Rows from block 4 of a small multi-label audio tagger, named by matrix and row number. Rows with one number belong to one channel. Each number is 500 + 40 x the weight over its row's rms, rounded and kept within 0 to 999. All counts start at 0. Numbers have three digits each.
After each channel's rows are labels from the 100 clips, of 14976, where the channel reaches its highest value: "peak on" is the class under the peak; "strongest on" is what is common among them. Only what is clearly more common there than usual is listed. The data: single English nouns, adjectives and verbs, spoken by a formant synthesiser in many voices. In brackets: how many of the 100, against the usual share in percent.
# convs0: first width-9 conv (model.blocks.4.convs.0.weight, 96x96x9, each kernel summed), inputs 0-95
# convs1: second width-9 conv (model.blocks.4.convs.1.weight, 96x96x9, transposed, each kernel summed), outputs 0-95

convs0.93:476567534463489431524500527442494582518488472537501465543484571502507474519501495497569455480523493548440493479455545548525518513517489480474583526516461489495526487543552452513469520514445494465533485536446462531520581482535499465480463617535478426454441463415531430551564486472497443503
convs1.93:556436437459471490485520574537456492511509454487497483435490427477456475467470528486440465526496472503509441484489410428513440459455498489474503514478456462483501466406426532451493495497510416457494482456503467450582379467467485479495512473474577476491472501482506448532470461493509547502
peak on: /t/ (66 vs 3.4)
strongest on: /t/ (78 vs 27.3); clipping (43 vs 8.3); rumble (31 vs 12.2); /ɑ/ (27 vs 10.4)

convs0.36:507469574483451449553498460528506542478378460502527503531553528483493497517470481446537485467501488521500546454512525452527581488483536532484537506464496515522367496447432458520493518458503521419601481493525603552524475497404510499499449536533548507500486525513493548517531493499511501498
convs1.36:521455458533511450419476482546482501489383536505500544518472451499523508469496541595542595566546437532492436456468507543460446507481545472527461568526480549488539494515504517542476436531515534448403515541511461450491481495460418458500547482456515479481510503511480517508483520431479535503
peak on: /k/ (61 vs 2.6); /s/ (29 vs 2.5)
strongest on: /k/ (69 vs 18.4); clipping (38 vs 8.3); /i/ (25 vs 8.5)

convs0.25:474524478496518457488507489505519572479562429502438496515547498501496554534529501517518428455514457508454537469481483490596531523529553525394581479469495490535474473578469505544431474579461522507496487557455448499508536475535501464541468484496519466463486493399490494514626529507516465468
convs1.25:580393515499471469480527531571475481493505515475506475457457486489469465463480482473459478519454489466457466484468494469491405453511463449522515488469409486480555508455459475461445479482463442473456474483523455478520414443447447511484499476459534398476461511527441467496403477439479536505
peak on: /t/ (52 vs 3.4)
strongest on: /t/ (69 vs 27.3); clipping (49 vs 8.3); /s/ (44 vs 20.4)

convs0.78:486562475535495500509466503509454526576644475491471531515519524484553544448409470502569582467483499495481424549487518496563543516475488588527518521492502528432472477497533421538467488521497473462525471491463561513489479486520510527492459495485503494466526559471419501408451500436493525505
convs1.78:436503497542545464484557460487544445503495487517545480435494460573476526524553515453479501507459497488506530490574498509522510554586517522509416514537466395581541466564472472431535497495444563546524530524533517519520515536450536501554564518546477565482521549538559497523539517561512546533
peak on: /t/ (54 vs 3.4); /d/ (45 vs 1.4)
strongest on: /t/ (64 vs 27.3); /d/ (51 vs 22.8); pink noise (43 vs 12.4); white noise (33 vs 12.2)

convs0.90:466468527406572467495484501470494535495483478591521502476490522477526468477435516505491470438493541525493577530463529558508522483538546499478583449532518452447516553496529515523480527469464460403505428595497499461490560454531507519561477566569509473472529475452517428527568475475468481492
convs1.90:543497436420520463484536553510445497524548420464463450514468448470516501516466438521462457525588437503486486455516526444487507463514482511457523518475474518475497499445512460444499443506484517487548468393473512471596455498513460460430492440477535432510472440493454541524434476471505571505
peak on: /k/ (30 vs 2.6); /tʃ/ (25 vs 1)
strongest on: clipping (49 vs 8.3); /k/ (44 vs 18.4); /tʃ/ (26 vs 7)

convs0.66:470471501525463523488466512548518492460486418491516529390496571524479473516623505542475497473545532477397524473549537506497417485520478546465597539498482481536497541548471510463460488568528514483512502471517514459472453428451501520474474482436539540558527462559487496487506465558488518555
convs1.66:565434500483494503551549433521537421469564504539465493524536455439567521476408456464487496452475516505484484511421430465521475511477507452474447489489494532497477481504515520450462517434470475459486516530509497432515483556525483455477434512501552524373465462469529524451466564490449556500
peak on: /k/ (42 vs 2.6)
strongest on: /k/ (45 vs 18.4); clipping (33 vs 8.3)

convs0.53:479490565532483510449547475501456494493528464474475490548518476455529558593452516559477485450515529439408446503462537533501490527505500514494445492517517461526510579507510599481456572462499544438514484444471476549557491497501450430502534567517531512567504442436509474516405539502508544493
convs1.53:520499397518483467494493520501543559489558552529486440520498532496423496396494560554491480544503485548517512518501415470507534484495444467452559510531475473465456465481456449487469483480563458523494447581445509492431573476439456472549467465454479504490488455413496520474484449486474456470
peak on: /t/ (47 vs 3.4); /k/ (28 vs 2.6)
strongest on: /k/ (40 vs 18.4); white noise (36 vs 12.2); clipping (34 vs 8.3); thin (high-pass) (32 vs 12)

convs0.14:469452426464541512516463412517445479568491554447560487518494481471458489458413475433492576491459438502513516543450495505506581540501535515578415541492497504488545542523525465468474493570535535418550485512479548568499504528523511471502490520504522516417537575502445514480487516477505496532
convs1.14:435549475552523518581517573445484428483545543530499536531503499504535524511584546484582542482526548478555516512542513519491499541554525498496496522518576510511508498545527520505555506502510571560499563538557580579512485533527544530492500562514447551533574516553547562509527512538509434505
peak on: silence (100 vs 55.9)
strongest on: mains hum (98 vs 12.6); /s/ (45 vs 20.4)

convs0.37:507411515508483416506463497513513518483473495500464508494480499509516505449477489466478539515473502494499463498487474513466534480520540523509503645528439522519508507451579510505475559494493536453535500547491503595595536475458508479453435541594558515462481552503516460536538511465400433444
convs1.37:446573452526538518522441544492402591510525483465472468498468464497522467470487579537566499512609517451542467454471456489475479495473501551460565526488545470516517495555486505581433485488482471474451545546520509554483517539568487458527535520411506536521512460499449522514498503488572483478
peak on: /t/ (79 vs 3.4)
strongest on: /t/ (84 vs 27.3); clipping (36 vs 8.3); pink noise (36 vs 12.4); white noise (30 vs 12.2)

convs0.58:400512444520510505498518505460453491514542569476510508444557560512456473450477472458438580474534549528520526498545477495479523470510431502534469535556528575508540465516496542512433424559524568495558506488529543520463489418445434451462476524502487515472510458496486577473453531489539478567
convs1.58:433480529516500531508552507571507414516422483573544523516509479476526516550480505499472501516467491485497548500456498560511468527570517518442473446480531480525514509542481519601568504462470541515500527508485484513530448542532584577465581534479475532539542537576582501535539518541453437553
peak on: /k/ (26 vs 2.6)
strongest on: white noise (69 vs 12.2); thin (high-pass) (46 vs 12); clipping (25 vs 8.3)

convs0.81:478587560472471450537497536477445460461562485466488493528500584518476511507553458550525467480499484473521438489515539481568563456526457458517548510470458491509502510517536440452482531545492509500516475476522478590582463519514465476554472504559517492448486482581569464409418497473502423502
convs1.81:568427501484542490459503489555493529481504518516500531469516463451510411440510574504525527564571503481485493467444476522417515490450518516502464528513460451510529443491428537492488517434519502447433492584438514488524528468466469503496463542455523473548514519474472475553579488471377555485
peak on: /t/ (78 vs 3.4)
strongest on: /t/ (84 vs 27.3); clipping (36 vs 8.3); /ɑ/ (26 vs 10.4)

convs0.19:483532449500514494505496458516534479492543559521646435535482510568526496405542482415497531492472526500516518537511509511470447503419538530535400510559564507427539510526533436484469509520475556457512479464506530523499479494454410512471532472493468513517504534514415489473495488544545524480
convs1.19:504479492530473514464587498541495423515508551448486632531536475510515582548527501505523494511567527475546522502475520525514582485573564478497556510490510490555459535561515605492570528563529531536525589503541489522557476516485489527527500489533492539522537525506562526444515469500487451511
peak on: silence (85 vs 55.9)
strongest on: thin (high-pass) (83 vs 12); clipping (38 vs 8.3)

convs0.22:468525442480484549546476584503465477526547465521505468506499512470463520562483483511546503527532477444470438489563504509486547534538448513489545488486473519549495437529512527537555523466548499482459493532513428456451568440466457464625416506443456488487499519583498498485422530548561511447
convs1.22:572459461540484487475472432502455506504468459474568582429525445489499474444513441514459494479469528520457509539480516450528447486532512508415483557514492503443492454494457421536440485444418460468526486516489497505600420505489476489434520462498514448556490501462472516478474470470444529424
peak on: /k/ (76 vs 2.6)
strongest on: /k/ (78 vs 18.4); /l/ (51 vs 24); clipping (29 vs 8.3); /u/ (28 vs 6.3)

convs0.39:489491468518528436524491529500477469430481523514561578545510472553560493500521471478490538495468443569554528565518502532543458482424476493517391505473483525497516503454447460505492496463507473473531429467458563489498488496517518528519598532516491485537475455434434562549512436477482532611
convs1.39:485548495511479495544555466530543507558513513522526507495489515499527535453525462475479545464465533416497489518555472430540546474467428527512476570478495539571575546528514541455508438540479525519496554539541489472441450502501552472536443442556535540417532517532565398503429533521509485452
peak on: /t/ (74 vs 3.4)
strongest on: /t/ (84 vs 27.3); clipping (32 vs 8.3); /ɑ/ (26 vs 10.4)

convs0.47:529456457531476548511486488552522434448563487466515531504502511498456532493471497485458518514480528528521539522550448503497621496427520462529424520549481554497469521528474506468473448444556480377568527523502548584434528446486516438441521479515478570509511525524451541522498512442509509466
convs1.47:487574524469545505465460542442472545578473565486527553555504459498460472513500547441515521501512504519496401473470608524511484484578469560514507477493561481522488576557570524554552462504560530541484519492530516478457557517523550516451570483521453452533452521524490527517504548493518458553
peak on: /k/ (32 vs 2.6)
strongest on: /k/ (45 vs 18.4); /p/ (28 vs 10.1)

convs0.50:495472541526532502514523514577507448530533492565462475516521510502476493456395466494520542464542463492537532578513429549443469463450558565522404499501495564535499473566550467487524506467522477449479526515488483500500502459465522529585402530520543522435505541534419497438497513447484484477
convs1.50:417546458519490476451435531515439580537402441451521503505445490465548511536562430496550452509490487493520506484558461479513515524526538486518527469542524475504547529540541489510514483520475515524473508555552565551558509582504485459468561524502437474546539494585567538534535486510540446458
peak on: /t/ (99 vs 3.4)
strongest on: /t/ (100 vs 27.3); clipping (39 vs 8.3)

convs0.77:490535447536466497459473517517460478500586460530469491520561489499433501449519519541543487443436505545460488542524528457533535416530484524516389519501482587490554523512533454529484395475522522461457470526531523547493477454555432489576517514466505545553496543410462519529516513475506501538
convs1.77:471527548467522524483563482608509489471401491458526492465463497545476531507406506433523513543523527462537518512544525560483485512498565499583436482463581417530496514500521510493563561516432570501463560480519471527513518489405528506479555476550477533522547514516542529518473490528488465487
peak on: /t/ (40 vs 3.4)
strongest on: /d/ (62 vs 22.8); white noise (41 vs 12.2); pink noise (39 vs 12.4); clipping (27 vs 8.3)

convs0.13:513450513496467422496572572528485466530492482503510539496449500462508522449490533503466522530467453529456579545480607555528460469473615492511514499512458554489496574560465496488494473473580442452549497459477483523513455487434434510461516541510499510399564509452493490470503551504506478515
convs1.13:461557445546495500594437505494492602469518478494497472511495456454466558541527429509499528421462514503485439500482399467469536488482458483484478506456544522541571525451551431495471545473486520500511488582511516533463579480507502497522427436569448526472461479538539471533518471493530467469
peak on: /t/ (77 vs 3.4)
strongest on: /t/ (80 vs 27.3); /s/ (42 vs 20.4); white noise (36 vs 12.2); pink noise (34 vs 12.4)

convs0.11:495472547481420488495539567503538529447506496520487557476525467475550506500553536494515508476441520470481519448559458542499509476527456505485617528498490487541491517525494498469431472537464474460498580575531489486555522474481449396447429551434500477421529532519516509453545493434535514572
convs1.11:512463468505547467554543378484423444454579454450482504474497495486433512499421517468486512494484521513474478488409523429457409467495479468485445529467452474439505504475453479500455504488423506475500524447514475479486480493438485546495487447521528581523469499508516491580475470521440550471
peak on: /t/ (58 vs 3.4); /d/ (25 vs 1.4)
strongest on: /t/ (69 vs 27.3); clipping (44 vs 8.3); /ɑ/ (31 vs 10.4)

convs0.2:511530508490493489520541480500488538485459434545464467490528542517469491534528514534597494477520454528445493519572551493512532492582532525490481493510492453531503568447562466510384597507469482502534504424532522536546456443479406427523459461519514503452554449531505449464517514434479535480
convs1.2:449441467473522462504500542437498535497525487411483485449489488479512462482442573495408479567462485485458501434478476526480488513424504492514498477493445562451493468501461520483538457486505455459407435484493528416463499400451499522484447551467557490561475500494461460565463471550493540508
peak on: /t/ (77 vs 3.4)
strongest on: /t/ (79 vs 27.3); rumble (35 vs 12.2); thin (high-pass) (33 vs 12); clipping (29 vs 8.3)

convs0.84:440514528482475504531527528509472469492526555572589431428478557517489550472496470498538552538506484519548475496553486445499557500472473535530484541487458472541533506497534531534513435488505451463548507529466602522482524470480442439415460469483529609457418443515465500455532536454487487498
convs1.84:442500496520531505483503516500528483483503469524472537513525529497462465465506538468541476452446535547492479521456485524521537513594527536508458397476547448421451533406510542433514503446489488572472526475436498498482429506561533540453542557499499504512492511585536479501565496543510542617
peak on: /k/ (94 vs 2.6)
strongest on: /k/ (94 vs 18.4); pink noise (39 vs 12.4); white noise (36 vs 12.2); clipping (26 vs 8.3)

convs0.49:548464465537493455464604509525524496534493474464525590465498512519485509429491522435440474450446537468572489509518463559537539479471522543474470486517439564498484501496511582501448546503520565456522517445542552502473458506480494464449476478449461539537543563461529529506516436426440535562
convs1.49:622511526487535466500487560520481587510499521546458476537514541529512532517448489455588515481497470489470524451497456529514496473538525419573541530510585553477520483501532472479486518508526453485492463461492510498517549437409518458538437456549505525476464458566493513425447515475558432465
peak on: /t/ (26 vs 3.4)
strongest on: clipping (54 vs 8.3); /d/ (46 vs 22.8); thin (high-pass) (31 vs 12); white noise (31 vs 12.2)

convs0.17:461553489530517535456511490502490484525645466505423434450532477499469524447446514549479499504468451534455517538480482498495488487495531568537391518536464604468512514504535471575517406524526507451490476522560484509535464523508452521532469529470446497522468552490534555459450506485491501548
convs1.17:451493535560519531482513479600564481494430505534578522528461496553551503533472492453522507542500554565528558539562552530486527539547560509512476489516548438521513467581495491478549544506502559537543525521490530509464555518555476468536631520500501495522515500550474457521526542582485531488
peak on: /k/ (62 vs 2.6)
strongest on: /k/ (65 vs 18.4); clipping (35 vs 8.3); thin (high-pass) (33 vs 12); white noise (31 vs 12.2)

convs0.1:459442475380525538499505474484474495461492430495525486409585604466581527502469422490513518492553449512514487485486550555535530535509530524527484522511454452479469527513563511531457554487472506502482524500472450545514496480456537482560519518535444545511529573532493454461481538420530470456
convs1.1:545587443496494440513462556531516523445563517499484466564481479462472498463529526548498424509528580431476518519524428517464450456518533477471533518459477525469474412512473438484409455464521466477493500503477526469588522508474485424481448494465538470429484441456469498436513468477472487465
peak on: /t/ (51 vs 3.4)
strongest on: /t/ (58 vs 27.3); clipping (45 vs 8.3); white noise (39 vs 12.2)